config.toml
image_size = 32
color_jitter = 0.1
tokenizer = "word"
text_encoder_norm_position = "pre"
text_encoder_mlp_ratio = 4
text_encoder_bias = "none"
text_encoder_inner_norm = false
text_encoder_positions = "learned"
optimizer = "muon"
nesterov = true
max_grad_norm = 5.0
batch_size = 256
Rows from block 5 of the image encoder of a small contrastive image-text model, named by matrix and row number. Rows with one number belong to one neuron. Each number is 128 + 24 x the weight over its row's rms, rounded and kept within 0 to 255. All counts start at 0. Numbers have three digits each.
After each neuron's rows are labels from the 100 images, of 14848, where the neuron reaches its highest value: "lies over" is the class under the peak. Only what is clearly more common there than usual is listed. The data: simulated grey scan slices of phantoms with and without marks. In brackets: how many of the 100.
# fc1: MLP up (encoder.blocks.5.mlp.fc1.weight, 512x128), inputs 86-127
# fc2: MLP down (encoder.blocks.5.mlp.fc2.weight, 128x512, transposed), outputs 86-127

fc1.192:122115162133129118114096120120117103121115182112092154061161132136104173160151143106113140132124152115113201101149098151103153
fc2.192:097099097172118143172112150107146118129115154101154093104097105162093159159122102109134145173127153104116143071161132106117156
lies over: bone (36)

fc1.507:115163142103134117109103143132116150131177104151133094150107174125089142110147136108162103124136137174123120151137112135154148
fc2.507:115114143149105147149111082134154124151158124140102129131124137159124122100139141131140119131147148151122092091113140137098154
lies over: soft tissue (66)

fc1.252:108084165085193130115125053135108133111156132098093124175097181144137145148134165078125122158114123137130103136152108108159130
fc2.252:121117107143115174119053155101155132135165123134122161168126113142150173128102139143125138098161114137123093143133124129077141
lies over: organ (71)

fc1.272:180110112131139118101160129113183140169107112114081151145129097108111143122097124126139097127138143107150130126103130141140116
fc2.272:131137129164160129154096144152096079132143146121114162148107076146103116131121164112152153111137071103140102118172076175139113
lies over: soft tissue (38)

fc1.213:100073096138083073102152064161121113123112126112155132130122132123150151128115118128135122131161120125109113136147100188110129
fc2.213:131116144136125118141149116092093099110094136149126150120111112127118102189139148116125156150133106149111074153121081155119124
lies over: mark (27)

fc1.324:149114116164125141139092126124180122175139133120155125174162157168080096172146123150101119122122131138189096109145116170145153
fc2.324:135122105111108160134111130143125155136153155158138112125116185110117137127088125156094150157150135145142137123138135178124172
lies over: bone (43); organ (36)

fc1.285:118110139113156125150172150148148129152139161086139135126125124150110087103104115159098155094158160129136100137116119112097108
fc2.285:177115102105110127155121147121113086132127157128132119124147090122107108132095118130096134156147163138129137134093115159122131
lies over: air (99)

fc1.162:127150145111156146109120092150132183146127110136107101130143129107083126133103090148131160106107133116111120126158131119124116
fc2.162:127104142109137107113144126082118041131096126143106152104141149112108101097113099138127162124138108122165139130123119099139118
lies over: air (100)

fc1.28:120129130132138145108120102141143113162161123136160108193083173135124114133134120148165152119133138134123141096131188153158139
fc2.28:147155160127148121112082128137130144100166100081115149142130151131138099162161091122142073104096143105124130110133129128151111
lies over: mark (45)

fc1.227:155097152143098131176104094145155161146148126106174168103133104114139116108147095122153138129104169077131083133094130126168127
fc2.227:124128131128141108143135133121138118104152161137152155125130147177135168166117043140151111115125156097090153087159108145132092
lies over: lung or cavity (40); organ (38)

fc1.427:140111152135117115123096170161163132157145158102157114148134130117106166104088099135085155146131109136155129128129139152099105
fc2.427:145171098103096068112148142111152113163153139141158095127160121113128161122122095099169117103147138159134126139122128095117137
lies over: air (99)

fc1.98:127124115120131125093172145147095148124105120141174129146122109128155121137142122140122141114135141120156111083131164124133106
fc2.98:149149124124145132146121153126133150093147105130103160124152128120113124170148124103113129130114126113111116106135135139168122
lies over: soft tissue (45); organ (38)

fc1.140:127139134111120100124112106165118178119144122114137137100080150057094137082108106126101127159114160106152135140133096171146128
fc2.140:070097128142083087144058116156130103139119162179127150118172100113134115140172122139153140125152102126127150125103152072139152
lies over: lung or cavity (59)

fc1.430:080113159112131111090127178115159146168145154129157133145111168107175148094109128134112195096138145125097150113111157099085138
fc2.430:142169100120131089099124115168132091152114105124110136137135135157104149116098144124146131102170139114138106141119124149113124
lies over: air (97)

fc1.434:112057167129199174116105112135163124150078120132111125135153113124116135128117118116109141155146142124107084103148124140152155
fc2.434:195158132131114152134105156089154124112119135122135098095073127131155145105085090137131106096133121129108140122161086180132103
lies over: soft tissue (49); organ (38)

fc1.281:137150133130080125086105171168124129137124166156164121134091106146138095143166136112126130148136081118125126116130117136149131
fc2.281:108111125123147125065154110111110171131170153101100144116123131145127136115131106100131123118122109124102149122111147113136161
lies over: organ (60)

fc1.90:151130120115138150117136147117053086118151130122178142126109110117105131134124135142105149165109138152166115129144118111156087
fc2.90:156121107154162165123100131143130154125080132140093139106113082099140121152108136110142134176144075169145124132129145110116137
lies over: soft tissue (37)

fc1.258:129139096117131132166131134146138139111173073101171109091131140081136141108102121109129186130095120114140118135102139112147125
fc2.258:111126094161136140156108135141120131167157098135120087114134143141179115118152141121129131101113125131084154094118154105149088
lies over: air (88)

fc1.43:097176135145186160102132173122143129130138089122137131134123123160088111113100111169139146124114117127125088139098105111135146
fc2.43:148128110119128116155130132113118108191149083109140129119138101149095145115117142115121109138102100129114103142097123149118071
lies over: air (96)

fc1.164:121088126190132121095149130161123167164145102092088139128134127120119124124095121135098154110103132102144131090113125178105136
fc2.164:127125131114132136135137154104116069168135124149113145135141123128102147114145157117127152137132111124146108138107146126123142
lies over: air (100)

fc1.496:166147120141115155100110171133165165113145114113141145097115131118115127085116090111137156091142130151128136133126129123118075
fc2.496:110179126147131104130113109117114057156127138132130146128144111114132141139126080129083165175149133154142123107140132155125141
lies over: air (92)

fc1.342:152124152129111092102143113134123110151123161144094132098119093102130126133079117162090079129124105125116153153124099161152092
fc2.342:125139107123155096142148138151123120128134124112131114150145129141165130146166146130141189137115098138140095098105131104137146
lies over: soft tissue (49)

fc1.349:155125132139100092143127120177134128156140134130127154181111119131123124142135131113131137143140115097161177152120138093167101
fc2.349:132094117151150124134130088151086128143128136172164111161124156127163146151147172150155120128117117106122134160136156157114144
lies over: lung or cavity (58)

fc1.397:117186131126111118135155138157142169139122125105123154104103145073121119112084122133114124124097164156144143102109153161107102
fc2.397:100138113090126144133129108138088119178083113133131158108131086115091131108126118097126127099145082116098099160146110106138157
lies over: air (86)

fc1.370:094132157102188137149127128107156178189149116116118131155126126130097107131118136167063189117118158139119144110115157129079130
fc2.370:123116103159090131113128113142118076166100146160078140145137126138121128114145148115142144135136116117101165135159127159113154
lies over: bone (39)

fc1.73:092116175133124115173109072137155159137142099106122066103151129124074132099114124134156152117137108125137133130120133109126153
fc2.73:168138129125150117132170145111116090123147081137123124093119127149113110153110081104123139148105125122129148139120104129127136
lies over: air (99)

fc1.485:102116164172087104118133150165146130103171153118142136111136115092118137144077128135141147087071109114154124149084127087123111
fc2.485:129088109093135123139142141116135154126168119108111149121107140129192128126127125104114139082156143129134183154129143117127110
lies over: air (88)

fc1.153:107067154146156110121120089112098142129101113104133125137117153125135136160176126143155119121077125116153104140120090127110116
fc2.153:097114100133101133142145102127141177120160145145138142138114083135126113160109094126164157172117157129103135101130099096108121
lies over: organ (57)

fc1.482:118140123120149132122121137146161153166142139096145125124122099145056139111124115130122153135135131108138128125126121151133148
fc2.482:138120130141126180101110072148126049142151149120115134127096077134110086140112115110082110192128122104148112131149152153109130
lies over: air (99)

fc1.206:187127121135101112128112100105071108133103131127126160130144129095147120146132141112147093145136126131106092154093128107144156
fc2.206:109179127141175156125119123102154121106129125106122111115127113161120144104110124116148093130118102129150165117104137134155101
lies over: lung or cavity (32)

fc1.365:137089156115119189124132150117159131121137115109135139089171134103120084097096078101122151108134142075128104155117151101132162
fc2.365:148106176113125175143146129106120125121143165124119116122112126123145165174110091102139107102132127120142178135118082099101145
lies over: soft tissue (67)

fc1.403:050112137098133126138100153140095153103119123154128109131064151114125137083107101136123151129121133082118124098110173122122158
fc2.403:098160089175157104124105118133100085141096112153110135143179092117109118126114099096133133143126112140179127160124134143110093
lies over: air (97)

fc1.250:135130113108125150150142112122076140127124096110180104098169176110107142115117119139131134135140123142144123098119140104117090
fc2.250:113123135159148145141143124097099111103116081121102132103071102119095122150162126137120125096108093161161131092156134134117104
lies over: lung or cavity (31)

fc1.200:114159127147112088125114151130129125121102159116131159129116147135099155141092130154092088097158133119131097168112127126071175
fc2.200:136103132139135120127111095125148123137106151076094149071185062127076125105115161134091149152142119130083151141125116103108174
lies over: air (100)

fc1.220:140128146150131125142122169114113126146109138134108092120132131094108187093083110145124139091143147166100087146141135128114111
fc2.220:181142109102140110121141165090099113124141122156119111118112114122099123141104100137111097130084121131130112158124079114113136
lies over: air (87)

fc1.1:168115078124118126151067114088129140098142136053091130134123115139133139141115133113137127119184144120083150117132118128132150
fc2.1:102086108114181140165104145119099105138123106137132157161151097114126141118143151140171169133125083131087151123134111075091151
lies over: bone (35)

fc1.188:123096105106143112125108154132170129181169094109115139129122164123131157082111139129098144091104119118155106114129149135120153
fc2.188:120120133121108113132119121148122117147154139136150129092133167158079102106091108139136136121145171117118156122150130082110152
lies over: air (90)

fc1.173:084142119154113118070099226142159151120160131143126126129128125138125151070103130072094120135098126113141124166109106169100143
fc2.173:131138114090147110120119124129119125182124120135118122116121127148122139107155151139122096101154112117130142150085149136130114
lies over: air (96)

fc1.224:128134150096144139171150129085143119135109080122093121133147141122106162105112152161077147127132157110148096149145129203085130
fc2.224:116115099133099132112109125096134104128109124130124127116149142135111107133137153125170137119147133100101147148132112119122106
lies over: air (96)

fc1.94:158145138196148126098109137146098141128099112101144108152118123129117125126133138130062132072058140090129125107106095124142132
fc2.94:113128098079088140111162116103146084164153077154094105137130106140086127065166115130116102140137151117144125118140135113093149
lies over: air (100)

fc1.113:117119159132087177145113177131096142128150131131134151130136151138169133126160136137145098138113099141135079150148091095115141
fc2.113:107126110102156166143158132106162134128172173089125138130149127160105126112113122119103134116119127119138153082135089154148149
lies over: organ (59)

fc1.115:087093125102165121131137144139171146144127112121141151134106146122127122079141160161146174119125163130120103129149124115123153
fc2.115:126113125151105106136093125105088104088129123155099123161136102133067115139093158113159110128138133114098128162161115142117112
lies over: air (97)

fc1.171:157112159103129163124103124110103141131115160157112152033131116120122091137099118138106126155123128125114126155113130084146142
fc2.171:137104170153136150155133087124106116122189140075126128145139098103144145163134075111131177117141110095173141135166073121131131
lies over: soft tissue (53)

fc1.249:133159139159122134152112158137132109148118157169106160173123117126132113151139112107124138130165162135113126158134134120159166
fc2.249:138186147111177185126138151113095159105148166090125140152150129150119132081134094162125127086100113113121151117125137147131125
lies over: mark (33); lung or cavity (27)

fc1.108:116123195116128099134126093193143174149135119096110143089157124153115142111121159129113154123159130107122103087143109067112144
fc2.108:153151134138129140139124148149104131154123133123113151113164113139079113101132129112139135156091155109123137103092093142131143
lies over: air (99)

fc1.245:115128101127094134132103113153178131192148143098114141181137170122121109118150119105134124118085139158124140083122121145151092
fc2.245:135112176081126128155145134148138125105160143123125120151135150100163127175107090087160151110127138140180104112131118115139135
lies over: bone (42)

fc1.106:102123117105109126160128193139143118147178129118140072131137150108113135122130146111129132112099120114148119125102154132134144
fc2.106:127110087119139123122129122128132149095199128109134076122113147112138092119121146100115131153112140137124176124124155128156131
lies over: air (90)

fc1.280:096127139130126137155096172130101147153135131105125135156099133129092065102132130103091104133157107162148071121098110146174124
fc2.280:112131104177120054089123157117124086134152115131128131139167112134105124115101149119122129165129125145112140129106092162148134
lies over: air (98)

fc1.177:108093105133109073130154138198132141169118115091143157124100122098140098093125126115129119111074110110129113131117133138160118
fc2.177:127109101109170101159130185157100072154173150098128094133105121165143079129140116116180126173133093113134115122151094127144115
lies over: air (91)

fc1.235:111082133117109126122130155125114143122154146144128117143145119145126156155148128077132123132139117121136147105126117097124140
fc2.235:080130076158161138132125153148106162148115147115130132143120123131125120153148156117110127165114141124117125117134122095042157
lies over: bone (80)

fc1.316:175137129114142068132097130131098084142099142097116131172109150087168109139104106173144127129112147122149095148111101147116163
fc2.316:069121084108126102129111148125181148109170127159130158157107111109150128127105121143126112130164149156161145117149115110159114
lies over: bone (49)

fc1.466:134092160144167124120106085141152112109104083112120167145148095147110163124122150129100121154161185126155143115178094094162123
fc2.466:156161150098098106103111139105137147112111160106159111080141131091133111156088137117119138099149138096121149143167139172157109
lies over: soft tissue (52); organ (42)

fc1.60:105132146128038157107149135138123126103073146115168157128132175122146141151131111120121115119146123110130150127140109146075158
fc2.60:072126079139166128143148159150140123134073160128104128119119115132118111161132116121094141155140135129089130138106136098108108
lies over: bone (44); soft tissue (43)

fc1.34:132123168130092126177117204128131151120152111121131127099150130086105086075113123133110140111148118145101088130123130131125151
fc2.34:104128123174108115164150145125107099106129096137123104117114099137109128145095138090151140144148144169184127138138098122143136
lies over: air (97)

fc1.491:149150159131101137106136141117147155108117103101140178130210131115137149178139132108144134103138125103130130112138103097112169
fc2.491:135128139178177120185138149137114214137109137132129153116141119123131113143103129116164126108140087134146147097163119099161132
lies over: bone (25)

fc1.92:125160098101159144149112152127135130120149125137100117136107132120146107131143171128115170131106148133105099176138106139136119
fc2.92:144083127130101077126113109112123126164135164105129138165172140122151129126113135075137174096116124144157127112150170135131086
lies over: soft tissue (76)

fc1.101:088130157166074083133102119162152150138114162163137130160122129155086092165150091123109089139120123113152156114157135134165157
fc2.101:094125130125140118143131162091115161140157143135140111136155135144123103175128114092134134158108131150137125152122134100110156
lies over: bone (27); mark (25)

fc1.505:129167139134127142090120194133175136118140069138119131091133139111124130083095125125144189129143141106128160101129121131098118
fc2.505:122127111126142108137107119126122068184142110125134122146143144135123158102106103126119111103155115134111158125096140153095120
lies over: air (87)

fc1.85:098117102105081088123134075158133141152104140111169111109118092127102127139134109115130119145133105146122125111151140163132153
fc2.85:122120139151110115105150134123109109099134125127152129074129063118144099159123137108117075158133091143143102137118098141177121
lies over: mark (43)